Weights of a small contrastive image-text model: text encoder norm layernorm.
Rows from block 4 of the image encoder, named by matrix and row number. Each number is 128 + 32 x the weight over the matrix's rms, rounded and kept within 0 to 255. All counts start at 0. Numbers have three digits each.
# fc2: MLP down (encoder.blocks.4.mlp.fc2.weight, 256x1024), inputs 824-926
fc2.93:091132126091117101137113142100105184172084090169125107107145148162106188147158149133058142134114088117174109128182112186146098187095129117117106185185132167125149123134155133125056141170208144124112092168118122134168138158153195133181172118161171131104187101160133112153181147102124128107188084128126140159117
fc2.94:094197089119089102116192141178086119115102097155132127141098124090169102147188137129194129016172079108169076169130128106096169143152181059135084135140206151129129091128112104110078158131125171118179146133115120096138127147131133119095080129113097136108119097057119106175120096108166094120187125108101146096165
fc2.95:199131103110144129107128084169119091142173139107117171071136136135141137174101086134148167115106121150122134073088106165184108134094134142125113065145132108092143121144157137126165177168102082152137150169113084144130023134113102095071126145172131128180116116130124137116156110126118114190163128165139053099136
fc2.96:123149066138123102154185115114116058078173187048068091077158123101123067122167107119155167107107159119106133111087107136128094157143115181074106065148117118105169129135152106086128120141124115101160131096074169090132132100111150142119122141127202094171130204108153188073113097075148131148116139093147161131146
fc2.97:143075138148136146138154140119111113142104153147109091180139115061152132130099090105104173183150099104139184124112163140088117128137102179133109144140113077117133151152108180207138117153089174113155167097163148129118150146147120101180120130096154115116119123085105126112151133132114114133149126173109113148132
fc2.98:139228118156051105193139154148138174102139162094108157137130136126138117084137152167126125130171122114140159079134146144157170134139211133092150111164148126127132104157124130093130138101137147121097128116080116112132147102173118153207085192128159162151131119100171071154086126097126174119214181172109137083126
fc2.99:160145098178161125119114106095100165130111086161140140145153115123115122102076138086131129244100125142143136159153123106104139133092134120116149132119094169085131147109141084157121130084139116122094149132210117138116138161174096126094129162178122152133167172126147110138121166169083071094163144103148201094147
fc2.100:104114140122165082140116161126151121077112099158089126135121081074133143175137115120176137168128135148174180091112135154075126144175138128077157154086066165131122163123105158142114141100189118114103156094161136104166191105140148167220128073170162192140130117126159127083146070102115085148130163131156137153103
fc2.101:153130086182157107082120116148083147120105128089122135126152145120157144113137129151076140161185060088101128124095117178097150133125125095176112149190205149068104200143086155147154133162088170097153121104165084084107088137162100147121139123118114117086131147096111168150120182094112074216124056076139104166167
fc2.102:099136086160129091158180155130130114166102114090148109142127152129125168123124117101096176175190116073121126077173172157085088177145168135105098158190134127063090138091081105124203145116079093123130081061095093087093125103126130143155125130152176127153164130206083161110139064096107131154123128085188133176129
fc2.103:112171172106145106121131131160087109133160138151142186091147153078132105081141123093195090103140083139123164091100115100095125153110151132103148096164110137110125071164172189105125121196178123075148117133117144125132124148127136154168081097114185107092086118125160131108124101146118134156104178148137115148138
fc2.104:103102108097106101062183145147090139091102124132121148052152153044171090096122088152131135144113096144173160132084151115120162122112186230098164079174129147110122202095101156103122133176089150115106091108157116056074214130062079046151065076109217151160125137128106140076112059086109126116184122055070052152113
fc2.105:071150152101143119213132118090120138063111175185107108134105142108114099131109129135098161163087136140128145133100137123107095166141142155107164161130131150069109157113133115124121135125161126073137137144163155100146146090136112162080114134142132117169150142143108191153090162172090110191104188107159094135158
fc2.106:086095184053108153087131102130135128127113147190148102140144126143106117123146123128109020106106119088157188117137120096093096151143125175095159128136181121145103177118115142118078121161179087106127203127172149114109136152106139154093142103118174161109138150208093175116133055127122158094144124121157126146112
fc2.107:197138188094177141123071111121153077155175161000162127142191156177160141142136134114132143095106171156105120129135145134167184134133067073132104115087147140192140005150095088142157152139157101151119121158114135183104000138161117149059181121136089106127122100088122083138144187143134136105149163156138124067108
fc2.108:169110139104088121078086097180136094171089070124158103096171072152110142189094184128106139121137134124123154145134076115148147192065167158166088087093146131152111192089135173092029142197133141126175094157117160155165146140099173107039115136096140170071095141126182200110100092088070150088172119127048104129078
fc2.109:158180155140135120139083127188205095161164128171142121105084190156179175101133149116196141172225115148133165125200099135132181160133193109178173128107137128118101137162042155128091153087185082105123100209122077144132105094160145103118093078106148147100183125075115133082114103131122093123170113161123134120134
fc2.110:188164165145097134150100118140155126140123094087155108147128124169073125119095125139100164188147155115154118183127090103098011114129134126136083134123164074124096108147147107124162115112100114080077156118159153183085096131182089133106155193129102093160119152119096146101097149141136114143113130092105196074155
fc2.111:164132130115129103097105152093121125185163218104135070041175080144175084127196147173153149117082120168083112152095132119168123093120106050136048100191124136144177076130086117121113110136096128156142112113121129123151121205128132151129167106112143143122133090040148000128210141081211150153135159138068055117096
fc2.112:097121096106150119104198131174160102125143187102163087126199145174134122108162095052144123106119149141026073141134169135074092114130170143131107100086173095152183109099085141089144085125093126162087155131139118087101081158135078113077126128143102119075157072177060143094145070054201147102114059057053103145134
fc2.113:134084147149086137141107132109178199081088114141164107150109156064115114097081148132119141160136117124126120135048133028171115155114089152141097176145156082075121147148145131085120146131154121165111129115120132119142136094138107085072121127078139086095098106153109107136122215164051139148116151148083173122173
fc2.114:116135135098082159172141140173106138107113123159084117144138136127118134126112176135027162119107129136120086087084190100167096143123125104112168105148178113026119154134143115114108127145123188128168115101104116186094148154077109114120136103055160114134099181060168138140138108178145105210100097145115142189190
fc2.115:146100094130126135159145108085150196121073123148127132154175161104099152072106101169106138205097069141214165131117145138099079127112143107093118139137143127142113138106147139101159133104153153091115141120130107101115124104162095146139157173172138094141176120139120084100152098137085065087102125129114085105098
fc2.116:071098076125086125133091132065100116123105157112099072092161111117141171128149091095117143142167141119145234107159117170122076151108117140158098107080131091147132140167154160079159156183166144104103130118094098080159149104152097137126094097138201155154182166092165159108161115145140129144080041081088100145143
fc2.117:068070056166140110147128127095099133109111132094126050122164119142075126110177108107161113095060158130140173144099119174138069089134128075120079124104123128141118079103151144191143104139080130162126139109174173119129196149185063139167152164177148152157083098121119141043182180075112132132112159116189108110106
fc2.118:124090188085158129068166141046119089176139111203206101140156112127143140111135161123124108141161158100115121071147116131150165099152080126193107106101133098138111124127159131141147086117113120141103105153114154152106080091153089100085194140134094115138069108107117117172096128114115148129114147171082140083091
fc2.119:163176152203094120123092139192117118110123097174125124131122166189177183127116162120152124139174138110152135104098090181113156066137197098148125143111177113131127134139126139157120146097098158099115120174153159136123110116126158108146150158107041168123114174097121148090148148122095152050239145120150158121154
fc2.120:119131150112127118129128167119122050155148094157104085174106148156124206165172108152132126127084135082136123171119109167100159173153160138127116137136130164162147149104127097123145174114128135120149118151160141180138209097089135172154103102168120188115127117113125123113154068121125139128164135123155038115150
fc2.121:092088162111129115116160195096173121106156065103137120140167104083134073127116156135160166131106151130154100116151110087157095136164071157153083123117130098114119099129115118125095097138134175132158147099112189127132124141172122143160103147149216131143135213170190182159111144145069137154101114116128199083108
fc2.122:147074148089137111117070075076166131156184118123171125176092125156121179173143128118165149125113154109106135131186142170113097155051099161147092132142182121158118098128061097150113103125164052118145178151094099123128066133076125155098185139178131138122184132138163137177153129126111109143141119123113103187083
fc2.123:134121113148197128113124085138096129138134169100118122177179139148099092094107106096122109114154094113154090124093126154157121128131166158135157136177069148135144178123114136140112122110117130161081121122188181161145164164187118169181152136177130141124097103110089214105161105054116146134142121115122163106143
fc2.124:147087075142130117152167187121112164088132129095115126181120113091097109133113113112169086121045127114150140142063126116107158134141116131154137158128134164176131186149109138114169133106140168186094121141075111098117133147127151098139087095125101086121093098127088160080154162149135124112170141104159118111121
fc2.125:135127128160164088155147122094140077158145126110182160145126095123093139126119125154199143158126165139134127134161101153102128103141152100161156161094142071156130132117091121164109099089150052118090112142165119137141088131115110112134151145179080134128137109232072107160119138121135094141115130121155185097083
fc2.126:122161152134095129122140137153186129185106136125161143179082117119128098160094163141193165156082161143133144150118138126145082160149142119183081150162180114140123104123126162162152148109149166094155166135140186093117139069128143110125101111107074074148128159118141110131137218160100144157153156132126128108094
fc2.127:161124115092122176144149139089104158096097147131177124152114145137169102137122108114133143131134137138151127104105134075099170083111114078115096135133144164091097156149092132138146129157115155174161059065146133133126120082159134104110086115136056165153150141097162078139153130155086081131105102103133059154113
fc2.128:188114128126113146112070138132137069182169157075204145164123149126118123139140104110130130154102217198072132106173094121127037166116090136124125153124089110161183127112150105078139107090166134098134127095106067117127098150087180127077155102083140115168171107165136143124121170192135110123125160138158110158120
fc2.129:098113126070131129125175142140112128121120166127112175107104120061118119123133182190114069107150094116175139139131146121112110159137158178119229095129120152110075187072160085085168152136112171211180112200062124081098220087134106126095069087075190146086075114142156130077125071146147178121125107121146069187170
fc2.130:134102148087141151119139128131152078120120131117139156139157164140115093108141084054069063051136095124138154135165133115103099115171076171161180155131045184130142148129149180093114114162100151192102141134178157220160127175057139131113106124127148108114101126090108194136128135128152175143059124105104133146098
fc2.131:181069122123161077082141144162128117162159150072146160137056117123186122115104129095180095147166198119053122149142117151148123145141133072150102118113134121154115084168144100153140141143075123121127132158106168160094121130147081106068073162123095143207132117133185105130094114133106117184103170156162144115133
fc2.132:167105152163156121110073092149117134189139158078115105169158108186112087047164143161121167198172166161069070153162151117149136065181063124162064087152098120106123141111127136195095075065093081143052131093144144158158099171236092106070215211122024141123119144115155122146138166171147136136051125115090118086096
fc2.133:123092157100126129075151138128112176123139122130155073107112144122136101108113157139160088089142097122120157101082149168122150117107138109152146103124201054126125117091141101109116127167074138160098103149095143083118100099119165105158123102203078144131139132131132110077138129052147166113138120101071152144096
fc2.134:146144137134110155084127133214128071172116197124151157113093137181162140118132096095153108110159147133085123115153107107172164149170168130128092128130039124128153065162137145111096132108094108126151164206120116128067070096091166115175125130084097149111087093070118129109134124126142131148199174131137066133107
fc2.135:106124171104133160134149144124151115129153121121132111117117129073139102163169117131132152138090111104141122140099145128138088179110102109154128138137144179178152055140194137124084119106142138135102118045138093150107073153153169108096127116097125106085095143163155119167128178156141141133125128139058145135159
fc2.136:102145096122120131162124150175156115126161146094113114103129143146152172089155131097160114119204093127128150126134096116126174111161181129100157107097137181200099147125085152093140115137121093085138076116136094113130107146110109118119073131113138201132120130058157182099133108121087084131112096142087085150178
fc2.137:150116101119166052111073085139139112164161176169141141125159169123132194157158141127158135066205128189150203071122154144082092126110142091205108115097151143131146128144095147211100108165156101080114168134136063169150111133179158152160138088177174173129160155160096147140135131076129115083124072168108111104139
fc2.138:140082117100119146142162123101121172084131124138163102153131098112091139187130063091106165137078106141107129138138160177071107163153074203117151113113157146104152151105117110116177130121098140172104152150135058041122120139129141146047139139140206106128175082206063171163123084134132097099110071102151110071110
fc2.139:156166038158153074116131118168181080160154158113157112095169129123073099103137147102097116096180103128093130162184116169114135065100152205191176097146170158189100099115023177177186153095130072153071155180118108068135087136145110149054143186187034096152141162078112097154182124076116090084182126117098134159145
fc2.140:074133093153142141153149104127126101198167139087120108096187097176111107127135123134094088125152147107112169164207110175017100102140132109098089115132092161146184121161222123107128104128135122126082165079129146118131124171083164232101098139107133097124119186192109184116178135073155101097090143098172139088175
fc2.141:128131118140104178176140116057130133110097144107082083178108127106078124156174168138163088138047115115198158127138083120172192200157075193090130132155157142175100106142135122122127136149162143148176103102123150114140166182128107166132087097113150093120135164170111211145124130152158163098142102182155154128161
fc2.142:135103103142132109107100157173148117108125149113128130132113133170112106120099112156201109160096171117128136155108100102121144069138135134122104151130174142247115143142146167186114110148126140081130125136152144186118124118157089122104155195116074114069102166107097126132099151145125117139176136181148159103128
fc2.143:097193107103119149132129094197137127150134087106089167174087110144148100117140134147134115124220124115096188132141128152134197181135171127169110130156184102145114119110150087152146121136129178129142114100124172111111111146154119160076121130122130166106059127126110155133136145130123158190109116124155130084142
fc2.144:206098141109122180200097144103117119112079093148149127125040111100159171187114166162150088147081135098166119121140138151153203175119225093103191176132198128182110165156140168092113142094187141066203095156124089071117117033071125098166113089061109116107098127150140102127103140191095087175185127197147051162193
fc2.145:078051120167145139162204157035103169142082133113114112125147133057123135158142154116110122166106137108145129110105133144099137121173038126106133099144083060070114074125138177165149123130088134164114120106145143085107182087139060098172144156189131071113095146164083081141149125135126135127079096122168123208164
fc2.146:052100151133124102163144123140136136133123126106149128094121130091073105120120152081079090046066077094154131097132116074127075184136061158104118129161143115070185111137151097078158115107161179170165084145106156079144108122108143150163091082144217119117099102200172144078145101179093176155058079134156194140190
fc2.147:124140111109164098071096097184156127173162126139139162082062145096131112164142154132196076122139114167166178119129139099127178163068179140108177115151153158116151109181120158133104107140173199096156100172116089133149161079122127148089153081130143178089129117120110092124104088096110157161181130117125106165137
fc2.148:119119179125120148075135182149140144179115165142107124096137113184145217176190170117048140141141115120123062188159141211146132136131166092195177110150119148091160080093104128161135142099121128109182106161156117167158091095103157164170129177099132098156173115105117098162117118169144146149082133094149067162117
fc2.149:146126142120088169099143123166208139189175162085139097137165081160145084109112119130170141123138121124145079119115112074096212117150127083159147140099168107097136084140084168083134098096103149155145126166113135152084138125122140077099142110146079195116110075091141140086122172090140124107139148116124143122106
fc2.150:166164125091167053094061137176180122107145139077146211123076094104134119101141146140170148093203133142028122097090139128154187130100135194123132132096097166197125159114090155103098139113099108130111166152170081109092107086151151101076117097113096157153113117071154135103145079132105076085159140191120082084162
fc2.151:057161131091039127073153144190141098079057105127105115096135110090076118169112158108070113074071132147095148086153169088123112219104140190033158099128182162121139143150187116044102175171147114162110151161095142151137152154069118145118125098129182118135110136136116188100100150097083190142119066086063177096132
fc2.152:169194119120144118111102045137144162166164148046149174115168102159163103127149177111164151067107186086109180173138057139098145133124172049122133072148131159215130094154110124144185179147138051094086144139120121144127092160177113081136141161176077144132107132123141026109109120135103122148159152168176060082092
fc2.153:182155130088177136125079145129131171147156126136082109099125111151155150106107136152177144111126153129161140176107154063141182107091082123085117118169180111121103140153163124113131121177130163115154107110115180170130133135121127089127119106103148149162122150058155104184109122186102124146118115141128126097211
fc2.154:106067128143095125120138121104117146119118087172148144068154110118131144179126096139093170119054118110177139127157133127115130118127143142090157126157143117066111093115169109162090160127126184164124124104116131149136166137128172154160125183137149097128154100174102159175104147138159121109179105098142141123077
fc2.155:096188098124123119120165100181131166122122136123140095121082169056115109142115162161119111183082111124156108110140153163081098145114198133156146141096154171151121162117104132060168140097100138106089090154106115103171157137112148141108083113157151113080130118097158056155118142114138116092162196133109119083140
fc2.156:170117156096125128092122147076104121112165186078121126104132128087079082123159130191088101093092129160150130119090193084116115129127112143116141107123136102086144099113143124119141136081107149148129112127054194138123164127115103114104111120084160072179105145159115197096121141150158171160103141132159163077166
fc2.157:092121115198092142159089146110069148159115129151113115175187100164149120161136144111042139178101119102164033157166111134128150107120167063130175168118121106133113100117140149077158126133164081083090107126119139179133141197106191143046119165090087087176178148118134103098192118211172173138118161177135139104139
fc2.158:114133151123081104101122120055094100114166135109164135115154124102144127129140157145124156144155121163096119143128121150095165165147144106075207148160173116129112146131144076113136123107109124107141142127114128148120136147131116183113151089149119171144113109114150170114144124126139134156122081119166132148128
fc2.159:143153099105133152131162171112105154120135123138122136167161104115128150142126107111122142139171076107114110129116173150139157147138131120123156174067146134102106092130149137099071144115094153088148131127139119070121114145141082101174130127128189109187070100225126185128146121109097127109159150032104188118101
fc2.160:195141124136085121179100092117114137124128147115123093143096130151149108135179118107138144217191125116085113147101142154130170097139133067125101164091092087060127097136164173155147084094143102095101122154140179154132118088135082080124106176128105143135112093072174078100087139146145171114126142143158142141140
fc2.161:175152086139218106163136175144144171146130089127123143176074169119141112099108117114179198167037126123089108172125142125103136097136121157103103142083088150196143194116131104161136125106168122093147157163161054094133112091170123154130171148181123095083181104130119103129128156156098049056137120147140077110137
fc2.162:158149155122175141134131119136137151134174155131109131170106192145104176131112168147133128166166164129148129138074140096141165098113128113158090181117119145137157075127099113188143126083098147141134176187167117172145098144163136186131177134138092165102056115134125105117134122115136167161201173137179146136123
fc2.163:126128143134110169174128132112121083156158124107129066185110142092113131126116117160117121133100170127152149176105126118145100153188121065178186198140194123152126192108094151173176071109116147155082115153144131232091133106090159120127074119085134102171115103120119149138087149135131157143095199174186126128156
fc2.164:139096145140120119144075135058138099106119116120172135171155152171059116106076082121060171136141112111127127150113137133110035170140052161108112175134064129115117101094122170076138107132117127112086140085121126120106076162135124101133137125149148090128113125108166175133176100111119165162086110101134111111122
fc2.165:122110126115159180120180096079135148105140141139148138167136115097111092136141080123167126183114138141143126106117129085111153084120138109113130104117078112114064143115109089149078148145118145113089154140159138120091127155128065100123110166107098155161121133194120150118068183125135164152115124143055149126132
fc2.166:155117093153136141084133105119082172151119180101121095109147165173130043055085123139128132187144095175141148169148119138124129062091138094165157083101140127150146130135138113136111118130143063129091088121163188157131180172166134139100126185181136114092104128172123104094103147086120178127075120096091131062104
fc2.167:107111082133172177137111086071170121156137167098181097141139138152121170119175109115123088164116165149070122153228079121119145132161105118171162155115106133190141123144089130092174124145144035143098126108142119136161052164191170131090105148135073090149193070125107148144100165062098102110120157170153171103126
fc2.168:115174111121118138062167061156161120087115136129143143108129131105125186134068108108231145041144106131115119080125138095116162134173138157155131115144080127158129128102102103103176122146101143119144111162105103064061148132143039101130131079121135112120123109142129162074104117120088142099141091129163113082159
fc2.169:144180114118118121134155136146154127157139154117095137116154102198100119150114180197180141112159162105122142169145081154127112080141148114173058110119160111158130066104116161213104170108141069091146188140097118129164044148142180130145141179167076113148111132032137044153131147077146132131175147168123135104127
fc2.170:155085102113114091136130087078141093095105142175119152126104096127119097116137128126063103139180090066101143157144111134118106146086121186118097095181064104121120108108179147091148118155138137113093133105127098147104172134164123129109146141095168116096123150131153215125117106169145138139000133105135124140203
fc2.171:189122094190195118129128117151124110100131106133141173128150183084107141131155103078110136155099167106161099071137179155122096166133116146135179125101094190165165158094153124146094149117119099080043104140147157140128116105137148105127126149121128123081109173139094202114103124071155156121142123153118144134132
fc2.172:111067154125121124092113146093091166137159130145115182102139074157175100105128160110135103029148109097145206124088137122178079159121094115113121078148052113133146138128124142108079144131170157190150132134116108190121128119070153117097114127130137155123098142129131173125116101158159194159086200153108085144114
fc2.173:154110132149098169106151136096070109143150151094076072108112109178075127102138147133091133156089160154165113141099171101112129117132118117146150144163156116109115175187092128175079101123054168144117126162164134162125169102073112127098154150105069116138095095080120068114148125138146129133130185133131101126126
fc2.174:154097162169148200206090169126100144104114142121140104109120159140140141110176103163169139174063147177123080109146130146134142159173110146122141157151151104132118128110152154138115135112143118158109093100092120104125127102049181067085121106081147097183129096086119131133122102190158125203132115164165075135164
fc2.175:099109123095110097082140167179129147090165129158143118136157137139111142108139106123143060112212094160116105141154136085104137132142151119123139121125081178103065117143155142070125159102130190159101059148121129139157148153154149099163071110083166179091078102128070162131099072143156168110136103116108179124137
fc2.176:064062092137129061120125179093103127096121153114146058176163136148090105128116149160075076154049126121149074161101202089149085149089114128040146166099126098105109186121127105120127110169118172167090086143160130171099160141152105136070149143162132115118088150191135170113113168137117149117145156112093184114127
fc2.177:102132177093076102097128126138153129121143129167136055145119076117135085104134174129173134092212114156124095096094081082137190122129101175151120096161137151119120125160092127100069102145114123128100123151130135167121109107086157148187073107092146175113086108116106139100106139100141129077141127126116147071120
fc2.178:109147147102140118131122131151178131108173127111145118103135134165135165162128160103207140102146102113104132110135159156118131129109129133089151113147110113155130136081112114146117132181156141131094109151078112132136115112045109118078074084121150108147126110105136101118129129092078155099160095136088137133100
fc2.179:104082125133134141177170127126127112126124111110144156132119175103106176142140143139177110124128139101107109136150136211138062147127091096161096133097128155170126153116121079140114082081085136102102154142147120103148113137169161102126151129224097115111197155159146120134114145163103108146088092095141143184128
fc2.180:090106111173075128153049156104138122102096097117116135176112092140098107146159139173134163132102144121133101111109172122151092202143085087146144143055162169079172135136099101076110121121126129114104144144123133136144171135178159155166144141128178125131140157125157141119195094160101139147085100143144173143115
fc2.181:093096108097174080116164188091084153143094146173158152085144132114098198126145162178079129127105128125161113094138128100109120116063101066092128144152143115079116131067085161167125107095108126089178135145121120169109117153091174117138134083117093160187090092128158107139180100042152092095161174101090097185140
fc2.182:115143179112072086083194119145162130131138169170200155058131134096114127152100127157088130080052097128123110082100107125133068202089133216114148134117147138084107162122163128124148124163159091141164110130092115141151143169106135170135086067096136122146103151189113162068123098090126136185179136105106147157158
fc2.183:121136158134166138117118185104110135115168144164093158186139092114090195121188102119154112180079136062130145147121157109146134120111157061093138175124042131144163148096117121132067113131141112190096136122151136168156147102188135172115192102129108138111114120159103117114159120133149062131118212110091149119105
fc2.184:113147111105153143148128135102129117124147126148109163137086132093137128167119197137112152127083140100144120146128153123150112126108103146087130157134138139136115176161130092114110152055161118153151172147162101126127168096151172167129155112120099127109172162125146133157085141182120109102171163161144100102128
fc2.185:120130107164121102151084135040128102142133176168133120114102135124106086102150139128165107116067146086098127090144150139135120136131109114137106141157099041119134125115125146177178098155141107130110115117150127114124161127145074102114129127100100084186216104112110138099141100113150165170085157157162100161146
fc2.186:215125084173207104192100128108146142185122152096119141113136181153111093167138155099112215197059176108176144205207067130068075119129082063125113108118151133165063083071186120162184131121115056072097113093135121153082127150148121206168166175137133079154164131097105083139160140111116083160129117115211080119134
fc2.187:060089161133134144161181126113125123194114101153146149145136122144072217125159125113017094062136138186154129112176146138114086125156071077181116113145158179129141100149143120146145156100125172150081147125096130072133082147112128146123126079188126124145122097177127064153174174091155162161141110156153108150122
fc2.188:138096133174076104151134073096159123102113172076114130082158148169157094110132107113224182134082123127126194102138118148161181116138144072104086161140069141154168079142088129104175103154141129082145099066141118172152115162141151147127078123142158118171112132088178076122131104150136136144113054143166139125164
fc2.189:161074122123140136138091078108115139148121125090180133078144141136121099159098107125138200149066163171099151150175090138123110090132101100092137135105058093150105142137091090109175148139173083115123163142133127166137084117141112116111126174164102108133162104108129089184146138106088102122112093106139129100164
fc2.190:135194113202101124208132116123110090117168129152126115112106168118120116163137128105057127191092121117111160074127141139092129111193079175141070158130112103119152146132222170108124105088182110151104168034158155115117107155122122154170117095140146083194151157184104136121144158159113124128133139148232151113150
fc2.191:112096102177075125158148146055121142122134179124076088192185134097099118109163112180117187165095150053178138165143202138180075127158101143096098120095136057121131150148141139091113095112145183115147151064109107126156213099113111145153071165085129144172126140123175105181147090162124160106057116167181124123106
fc2.192:108171095113059137107144145121115149060079097159110142164093072117149125125100158173114073146112136132168144127073170107127119171124131108082117134135185189142120189107144125065109103120064200186155135136123163149148188094106087099153135111180122142090121167138104159082134166061142140108170145108132178084161
fc2.193:146127143134113152134124110145132207086114123066108177144121094123088112173138080096128107158063131150151128151079137126158092137121085142078119107116168113084136148123126106135094109155167124113156161136155119130097172127140079106092126136052129074160090141110155160149112097106114112118119107134085099127142
fc2.194:122115112153166078115131107146181124151157152127153134128120128175157123148182093118214150147065148111110192097154075219103183171099164166141101147116112107171060151146125093144162121119129105099137130134152118102114098165141143156146174144171120119171192123205138151115189126093156137113196125114087064147064
fc2.195:128169107143157121103070129142211108143157156067136154078133144201119101125117172143092110101140140094131168100225081134130112171067103184135195106133204129086149084111143096089130071132179134147122092123105092186150102160100145163127145091115122113132178131138119155181129092127105147146156120148131132123142
fc2.196:117122098093026134115188165156141158124122150186157123113119136055125129124139151174085129115213120144137094175076133060136165121073208042094131123129140155075144135144099086148086163117122190105131105167142149102150160092129111086133138104194121169106084095104164083106134156083109132090154164122115131149058
fc2.197:169120187166131148161104154148173088138101137134186167159096150129155130114111127152175139118137119109167164137165135157142128091123121054136115148101109119157171092126095107111113143134157119086144110132156171196093086119126149163163169162127093130159172163120128112109150158115122136109120129139157126130104
fc2.198:154159093175118104159102109121126156108120133106117110113135076102158102172177181120188169125195102124151175142159086143125212118044189097109081164105192101121115141186072100092046194079180191046174096131121114160200167124130120114143112147097163156099141139111099093149135127167140076130201097166163142142132
fc2.199:137140106132099158142164094158148162096131094113155122164146173115133107115104119084085128190107145144140154142147152120143130152090126103107084168187085093089138069096124118170130114051114153168120140105151147056121138161202101118134147157142182094142124135169135114107147160122088127057100116077109168108075
fc2.200:107105122128135125135113138053164089147130124093116148153142091150081132127153129118074086087101149135086111155101090136108064165124133186140110102109111147122084110131178145114091122141140135139112151122213108162050127125063109114118194155096122139071033126128087192133133130163139138128076114088133111067133
fc2.201:166141053142143179150101146170142153148104122218098139085073112082187161146179156127171143195188157167100140132091151111128171124111173121091115095142148135126143153156105156143130190135195130129138155167114131071150115087119109094102108015092109180163081133057164053080142105117113135111210178135070104102096
fc2.202:089078128146099121176188179090177133128090100152100091156140137085089148187127140087130093168075104133175124120135142187129101219195088144124150180122133153124152150138109152104175115112129137161187168116080117105160141093148211125174115079189167105128169120180124087174130155143107178085100171133160137142091
fc2.203:119196161162112145184041128189145125139121130130104151122146137142119193168173143158131143165129176091161101143148121205108156145130160088146116124090065126126115129127101105112165117080188053142092143129152076076134104134112105151099093151146128098138169108138177071092142097176165086097145168128151085135123
fc2.204:097144086089084146128152138165071140096099139138128109090121146099126150177062097095110154103041148108158109108092161062190147129136121174067157107162115109127138185107155101045163167122147130152153108119099153135146144106134128150122097056115176140129113119111119190141124117095066119126217148087115147103186
fc2.205:180141060139185134143168078041176118107125163114083170052113173109184136179185163160156160108138120079111164109148073153107153130133150140118083060109185125125136084122081197129161093163192086124169128095055116046150110137172157155124122104101176121093107102143129078108131073178132070154165127102214101174173
fc2.206:106094127170163125168129132157128093154125106128161117147138106150078156118128094112155092158123147099144135190152122119092079114099126144102165137108139153098100119115190116150155155094095141169150145163151139138147174094117090137112129112156115086140129122151147160172148124119141090141109175118124139141086
fc2.207:115149121121122137122053117090152103154176104137143110145132087107160138090087140128188117123106148100105111162074113069140144145112127096118058141102195149164106109125127128170096060146117141121072117137189134134117080145126150141071165154129123196139040144034193091123122143131137122131138146131108082146106
fc2.208:138090189071136174083118108082104166114138138151094172058088148063075121037137112159077111062081066085130092122068108114191112159111084125106134096131087139110139160117146129153149134184072184118151150153080107156111172126094093127111130107096140159104053177074121155123079064151139193156079152165140065159151
fc2.209:102105102044115151124192105111114142088139109153164144109098111078115167127125106115160133108128092081191107140143158091121118137155095186121151098169134190150146157146126119122122139107160138149192128118168107102123181099134140132115076059107181195115155169163132203141120113122135096157125147109105113140130
fc2.210:089109093086124126137090102148138125105090110097110137124173132175145146174095120106165135126109121133132126134203128101157151162134186164155175138190099159109132203120075130138125176134141113174121084131137138158138126147131132111136132064147183163132152102078123157080120078146126144133196163127167115146097
fc2.211:135105120132210096106153102133170095130120142151142194112137176134138129157162126100109134099087124168144108069174191130097096113127100134096122131148131092139116095114152180160145147158105113122119114143104079086137078162121112136126145059140072124140149081160127100088118143148132085150163097093104129171109
fc2.212:106094124113194095106122133135178160175167150114128129112164082134159128133125083111122160183142133109126124167098042139125114055140103090188085123114104117177103102115076113241058120131121076171073141151182133125128131222209123165121212251248089084125101127085159113137148116020124057094140152149035107118061
fc2.213:097134128097113166050121115142087104058157135099132135113139109087154133089187094142101070154083115096147139116155134080129137120160150150134215097132102166155117146142135098092173190133127144150086123165135136198147179119188138181137193163113157143090115164170148133152121101055168127157128148165137091066108
fc2.214:178141077140143129101089094152097132122129132140142176102076145083138119073073163104150183191188136101144150135137084119113168104100217075161125147103137122142106105142071126180071183130149118078149122141196101158156096103139128133097145186088045113164094128033130031106129166153118100089160122166107173120127
fc2.215:084142121085167087188081159217121090108140127090110135136130093173077113140157155126240075087128151127079150150212138188103139167090163151146093164089146120198148154093086148137113083028166116087084101119115109145174116142152163195103154124141127151098152146124065189117108100136150151118155132120093139103111
fc2.216:105053123122131158094149149119157184097117073128147151110088153063070177128110131155026087153100078069108097131077146150107060136121006106119143146130130165079106170153174095168149081134161125151152141100149125044086111106152097130116196115184119099104110149183144125138119154115097149101113074096149185175068
fc2.217:141134126136118116139110128180132075115159138084136069133122085148145156140128129131162075056118142122149100157157145155124131133130153123100195096128119117132160139117188124066137140187108129082111134163133163200094179175141095105125154102092123110142192135107133185197147175109098162103128131191165183082129
fc2.218:122167122101138120135118133137145085179126121093137122118162078149130178106201155167155114081215120113087125172181069150175111102091169148215141156100166164129123098138068105154093171066161111165114137086085149169186192163131124166129165128138146121090161081152118127141132082104195184097104142113155103097099
fc2.219:123134118161107154159150109136114236120141138139138132174159142106134113102120081112133124168101107119171101148059108127148152079106107069131073162113127168089129219082117166154075141130117130104101165158158143136138162111140138148143116113129080119124075135095109116095157165104131140112117070097108121147109
fc2.220:130124087119109134146129143183105143118155107148162156161032136114118161148082131099095135162172139118142164165110106111114092082143215104137161148082140140162104128102112119142076122154094134124127095176154106128118089126110089112080180167118101111131058147103126092082079128113086116117192119119123102101136
fc2.221:133094159110148149146145163066088144183121109192085158164112122110071090152105160139107145164093112085158105146147136110139096180107070160111166112128159108152083156140121154093104102111157163121179142099198114087158132112154085162133103046089170112114135130144126148126106097189088167196147159146143123147135